Rows from block 4 of a small multi-label image tagger, named by matrix and row number. Rows with one number belong to one neuron. Each number is 50 + 15 x the weight over its row's rms, rounded and kept within 0 to 99. All counts start at 0.
After each neuron's rows are labels from the 100 images, of 14976, where the neuron reaches its highest value: "top examples" is what is common among them. Only what is clearly more common there than usual is listed. The data: rendered solids tumbling over patterned floors.
# fc1: MLP up (model.blocks.4.mlp.fc1.weight, 512x128), inputs 0-127
# fc2: MLP down (model.blocks.4.mlp.fc2.weight, 128x512, transposed), outputs 0-127

fc1.106:41 61 45 49 51 59 70 57 53 45 58 55 38 35 27 49 73 33 53 50 48 42 71 60 48 15 49 51 53 69 46 46 32 25 36 27 24 60 41 48 48 46 33 59 70 50 53 36 35 63 47 27 68 35 32 39 41 54 44 21 46 71 43 59 58 34 68 70 41 36 59 19 61 42 39 74 87 71 56 69 62 49 68 35 69 54 40 32 57 22 31 73 44 09 24 27 50 39 27 55 25 51 34 62 46 25 36 46 63 34 52 14 53 45 55 37 58 44 33 62 53 36 46 52 41 58 46 37
fc2.106:40 66 52 48 47 54 51 61 53 47 37 30 53 58 57 58 40 72 55 48 37 41 29 38 26 33 50 66 56 18 46 47 35 58 60 51 17 63 34 19 55 40 52 73 53 56 45 57 78 39 52 55 46 61 58 66 64 40 23 55 24 47 55 45 24 31 71 71 20 42 53 53 42 75 40 58 32 39 68 69 16 56 35 84 41 47 56 51 38 45 48 39 43 62 60 30 63 36 63 46 62 17 64 71 76 61 78 70 58 67 38 38 41 44 77 50 38 28 52 60 37 70 33 20 53 51 46 34
top examples: torus; chain link; cube frame

fc1.427:60 23 20 56 46 51 27 62 44 46 11 48 65 35 54 49 53 50 53 61 41 27 36 49 62 36 49 54 69 87 31 71 42 46 52 25 40 65 67 27 67 64 31 42 51 26 50 47 20 59 35 35 47 17 47 34 54 60 48 42 41 43 48 92 57 57 30 66 72 32 39 60 63 45 41 33 32 47 42 42 71 49 42 67 21 51 48 64 38 22 37 39 35 61 38 30 38 51 37 36 48 35 33 40 35 36 70 57 41 93 33 36 46 47 48 61 45 45 51 60 35 55 43 41 48 66 50 40
fc2.427:58 69 69 63 51 54 54 28 50 60 78 35 31 60 60 35 63 61 48 28 63 74 70 36 46 57 40 71 52 24 75 36 47 43 42 38 53 44 46 65 30 38 62 63 44 63 54 48 59 48 74 66 37 58 31 76 32 42 23 51 65 49 57 34 50 39 44 52 24 47 54 31 61 68 57 23 64 38 49 59 48 39 83 50 42 66 33 26 46 76 69 42 58 47 48 46 47 41 57 59 45 64 58 64 17 31 16 65 51 29 83 48 68 42 76 37 82 56 31 39 34 46 30 45 63 33 42 66
top examples: white object; spring

fc1.91:66 40 63 54 39 52 42 59 68 42 50 50 52 33 42 69 53 44 77 63 17 50 49 47 71 23 57 71 41 25 30 79 51 24 35 46 53 37 53 61 45 24 50 45 42 61 46 25 43 36 38 62 27 64 41 33 31 62 31 57 87 18 31 37 33 51 35 44 15 59 21 70 62 40 67 53 39 65 73 40 70 35 46 47 38 47 45 36 34 35 56 48 78 42 54 41 62 60 51 15 52 68 42 65 35 46 52 34 48 58 30 50 10 37 63 45 60 61 45 62 49 50 51 48 40 51 56 66
fc2.91:30 70 39 35 56 43 55 41 48 44 26 54 59 55 58 07 70 52 65 45 62 32 71 59 43 69 64 41 65 58 46 28 43 62 57 38 51 47 66 61 48 66 49 55 43 46 30 51 61 63 72 43 32 41 48 66 38 43 75 23 25 66 52 33 34 26 51 27 52 53 65 28 42 43 53 24 58 49 47 25 42 43 54 57 42 54 71 81 59 71 59 40 55 43 72 50 49 22 30 51 44 39 69 55 57 80 12 52 69 60 46 76 78 77 48 43 62 35 46 61 39 38 27 54 55 67 79 62
top examples: white object

fc1.281:62 73 35 22 49 60 96 53 34 58 52 40 51 26 44 31 58 57 58 57 54 66 68 68 68 59 66 42 67 49 72 90 65 61 91 38 55 47 30 46 48 67 14 42 57 53 55 72 44 76 60 38 56 54 58 74 27 38 51 33 43 55 38 60 55 43 31 75 46 79 44 44 28 62 44 52 43 41 35 51 59 55 30 35 55 34 36 57 54 56 33 46 50 58 59 50 34 34 61 34 35 30 52 33 07 28 54 52 47 56 46 47 47 36 28 45 83 53 40 50 62 60 58 57 42 47 66 48
fc2.281:28 75 34 80 51 55 44 59 44 25 69 37 64 44 16 40 54 54 36 57 49 34 60 49 62 40 43 62 40 37 61 55 48 36 45 72 76 56 49 43 27 41 17 34 34 63 49 35 40 24 48 54 45 57 52 55 40 23 74 51 32 29 44 55 73 90 81 32 56 43 45 79 45 41 37 32 61 70 58 62 44 06 49 52 52 50 60 67 43 35 11 41 58 33 44 68 61 59 49 55 61 58 23 51 66 60 62 43 42 50 47 46 48 61 45 63 52 59 63 64 27 44 71 63 52 58 44 76
top examples: white object; its colour: white; jack

fc1.356:39 39 39 56 53 33 47 73 36 65 43 44 46 50 21 62 61 73 60 52 59 55 38 67 74 33 68 68 48 56 39 71 27 65 39 34 57 33 43 52 52 52 47 35 75 50 57 59 30 39 25 60 92 52 45 18 79 46 36 49 50 42 38 52 54 64 22 67 65 48 43 29 39 33 37 61 39 43 50 29 62 70 29 68 34 01 56 51 61 54 41 61 38 38 38 31 38 33 49 40 20 36 30 55 59 71 28 75 61 80 50 40 66 52 33 54 55 50 52 56 61 48 54 44 47 53 68 27
fc2.356:41 50 47 73 76 61 58 75 51 62 63 68 47 47 65 05 65 41 57 12 34 51 36 45 78 45 41 38 63 20 76 87 59 46 64 50 50 48 31 47 30 21 52 60 57 72 40 68 60 65 42 28 45 82 27 32 55 27 23 56 42 26 63 47 58 60 48 64 51 49 33 56 56 47 42 41 26 49 39 64 47 50 41 50 31 61 37 47 45 71 40 51 58 39 39 60 59 45 38 53 56 86 35 43 48 25 84 38 61 54 46 45 43 32 65 66 52 53 59 41 35 49 54 65 45 45 29 60
top examples: white object; its colour: white; sphere

fc1.415:52 58 26 88 61 53 33 22 55 66 82 42 20 50 44 60 71 34 74 53 39 54 45 44 54 25 64 58 41 62 49 46 29 52 67 35 31 39 40 37 32 52 55 69 49 49 61 58 41 62 76 49 52 51 47 57 47 50 27 37 54 52 49 80 56 66 47 50 30 53 41 19 64 46 27 46 51 76 45 51 39 53 67 52 52 37 33 41 47 85 38 59 59 48 62 18 59 44 73 44 56 37 33 33 62 65 50 63 30 57 46 29 77 32 66 44 54 41 69 65 10 44 54 11 52 41 47 51
fc2.415:42 33 66 43 25 51 39 77 34 53 35 42 69 51 42 78 42 52 37 48 52 62 45 00 70 54 55 61 53 50 40 53 45 37 73 48 39 66 50 79 60 77 27 43 62 72 74 57 66 42 40 45 44 40 64 53 52 60 60 64 43 47 56 32 42 77 39 62 45 49 46 59 37 56 29 12 56 42 61 38 33 68 57 42 47 49 56 74 37 50 49 34 69 63 50 25 39 57 70 46 28 25 39 76 27 61 24 45 49 78 55 69 49 20 39 70 69 38 71 47 44 37 53 60 56 61 67 64
top examples: torus; largest object: torus

fc1.432:28 70 53 47 37 45 43 40 36 64 50 52 61 54 43 76 51 62 38 38 65 46 68 75 61 63 46 43 81 04 52 53 58 42 52 27 42 94 49 33 43 57 24 62 47 49 28 66 32 57 63 40 54 49 73 58 48 38 32 55 72 41 49 69 30 67 32 69 57 60 65 29 46 77 58 28 42 44 55 72 78 48 62 41 64 34 61 33 51 58 76 32 65 56 54 78 44 44 60 53 39 51 52 48 54 25 44 63 80 72 46 67 47 48 41 23 48 45 43 33 63 63 33 70 33 60 68 43
fc2.432:46 57 46 76 38 33 43 45 58 62 67 37 43 35 35 64 76 40 45 65 46 62 61 51 33 31 61 71 51 59 32 55 44 87 36 50 35 07 25 36 67 22 59 35 66 67 44 50 42 53 59 30 47 39 29 50 63 88 45 40 22 88 56 66 41 67 18 62 33 53 56 35 77 46 45 40 48 57 52 61 49 71 25 52 55 57 63 39 36 41 72 58 31 63 58 43 48 71 63 70 34 50 51 52 36 65 64 68 34 43 15 47 42 46 41 79 40 50 48 53 40 45 60 44 48 51 55 66
top examples: white object

fc1.118:34 63 13 45 60 46 52 31 34 53 38 27 37 38 46 50 18 49 70 21 59 39 37 60 61 46 46 48 29 27 35 57 51 40 43 63 53 63 69 59 41 38 73 54 26 57 44 92 64 71 55 51 50 58 49 54 58 45 29 69 40 54 55 40 58 33 63 58 51 55 71 61 54 56 63 67 35 68 31 28 37 24 28 41 52 46 51 42 59 53 47 72 40 45 51 26 72 43 63 37 54 30 18 46 48 66 17 21 24 47 80 54 58 32 59 41 39 28 60 21 73 56 42 55 65 57 38 42
fc2.118:41 34 44 33 43 53 30 49 31 62 37 50 42 29 57 68 53 46 61 45 43 41 28 49 33 60 76 42 74 71 41 50 58 38 42 31 56 48 67 54 80 30 66 67 71 31 48 36 68 34 56 43 63 30 39 29 42 32 22 47 54 50 53 48 74 57 43 49 46 51 58 60 24 50 54 74 35 53 34 84 58 69 55 68 58 30 29 38 48 44 37 30 77 45 16 22 43 46 07 46 66 63 50 33 70 66 60 66 65 60 69 44 51 73 58 31 31 55 40 74 62 67 48 48 54 27 41 60
top examples: torus; largest object: torus

fc1.157:26 33 11 65 66 53 83 61 55 55 65 33 66 67 60 56 70 60 40 62 55 54 57 49 79 37 50 50 66 44 44 43 46 51 19 37 47 57 38 44 43 41 69 37 60 68 34 89 43 66 75 40 10 54 54 50 46 68 30 78 55 33 48 46 42 55 12 56 72 61 49 45 77 50 47 64 62 56 48 52 46 56 55 35 75 68 58 57 64 37 54 57 53 53 77 61 60 44 55 51 52 44 50 31 46 36 34 52 60 68 59 23 63 45 01 41 50 50 60 59 50 49 46 72 55 57 77 45
fc2.157:63 41 80 55 62 31 29 39 62 30 40 63 50 51 44 46 55 14 47 55 62 23 60 46 54 84 49 42 38 45 60 53 59 53 75 69 68 61 69 41 73 45 59 65 55 40 58 32 42 45 53 59 69 52 55 22 51 49 88 41 41 69 34 75 44 49 70 46 12 26 39 79 50 50 43 37 37 66 64 49 30 47 64 68 43 33 46 38 58 44 52 48 59 74 77 29 46 32 69 52 52 48 50 59 39 52 35 43 42 06 44 46 39 43 86 56 40 52 68 17 59 50 41 49 56 64 37 55
top examples: white object; its colour: white

fc1.390:51 50 66 45 38 26 43 45 70 45 47 52 46 55 48 56 64 69 34 86 51 55 68 31 46 54 44 37 35 39 59 41 45 17 34 79 53 46 67 40 61 59 31 73 61 43 52 78 68 55 79 44 21 73 56 67 36 15 53 48 51 48 74 54 47 46 42 45 43 50 56 46 52 54 62 29 23 37 57 79 52 38 65 27 53 77 55 44 38 16 53 36 43 31 54 59 49 29 51 38 28 42 47 46 26 50 37 29 28 25 54 56 63 55 26 37 57 56 47 59 51 39 28 51 72 48 40 95
fc2.390:55 42 29 58 47 63 59 69 43 38 42 39 46 48 76 56 70 67 58 56 48 25 47 37 48 66 55 05 46 52 47 49 66 29 59 78 56 47 50 57 39 48 51 54 30 64 78 32 64 65 27 52 39 52 66 35 61 00 29 83 42 42 20 31 44 28 39 42 31 55 37 48 40 50 44 47 41 29 37 47 45 64 56 53 42 86 34 41 56 70 81 52 57 49 42 50 49 55 38 67 55 22 62 50 51 40 48 50 36 48 61 78 34 37 76 62 39 43 44 47 53 49 68 61 36 33 29 72
top examples: white object; sphere; dome

fc1.79:73 50 33 67 47 25 41 18 76 24 39 60 52 29 49 53 50 68 40 38 37 37 52 65 57 35 35 37 55 15 50 63 61 26 71 69 61 55 56 50 35 58 30 46 60 41 22 78 69 60 79 48 45 46 50 53 86 79 30 65 48 29 54 58 43 54 44 56 34 35 25 40 61 55 28 44 56 41 51 69 55 45 54 69 35 63 65 86 42 82 19 58 44 48 60 45 29 42 48 48 48 41 65 30 70 75 46 53 51 65 41 48 35 57 47 45 39 60 65 31 52 55 50 73 49 40 74 50
fc2.79:40 49 61 43 66 78 47 58 62 65 42 56 63 57 52 67 46 57 26 49 70 56 51 58 52 69 42 39 56 64 52 64 53 79 20 36 30 30 57 63 57 68 54 64 58 66 34 61 33 42 18 68 50 55 72 48 43 13 28 33 77 67 63 58 78 71 43 65 44 56 62 59 13 59 58 48 64 58 35 41 53 56 39 52 61 45 44 36 63 20 64 55 47 49 55 51 60 49 59 59 25 59 59 15 42 29 78 38 34 31 61 53 59 20 50 74 61 39 55 38 57 37 33 74 59 79 39 42
top examples: torus

fc1.4:40 42 53 51 60 62 47 38 38 20 45 82 66 31 31 20 21 46 41 57 27 38 40 63 40 24 73 53 59 30 41 57 51 41 31 55 59 32 42 58 45 35 52 48 55 47 33 73 48 31 40 26 37 27 10 35 32 54 37 59 56 62 64 51 40 60 69 56 52 44 53 62 69 62 35 57 73 24 41 67 43 60 39 43 55 51 68 53 53 51 57 63 60 30 40 53 64 43 75 34 44 04 33 40 57 19 42 54 28 57 59 70 63 71 68 32 62 54 31 60 38 56 48 62 45 35 30 28
fc2.4:37 70 48 82 55 25 39 54 48 83 65 64 43 56 48 57 58 51 48 27 84 59 63 39 58 57 56 39 36 40 41 32 36 37 57 65 55 48 33 62 58 52 53 46 53 55 47 22 34 28 51 53 72 58 60 55 55 45 66 40 54 55 28 74 72 26 42 49 48 31 46 25 51 75 30 42 34 17 60 47 51 29 38 50 65 33 46 59 52 21 42 56 53 63 24 59 38 81 10 51 57 43 69 73 39 61 56 45 62 30 36 61 51 51 45 70 54 28 31 42 56 33 54 66 77 61 69 79
top examples: torus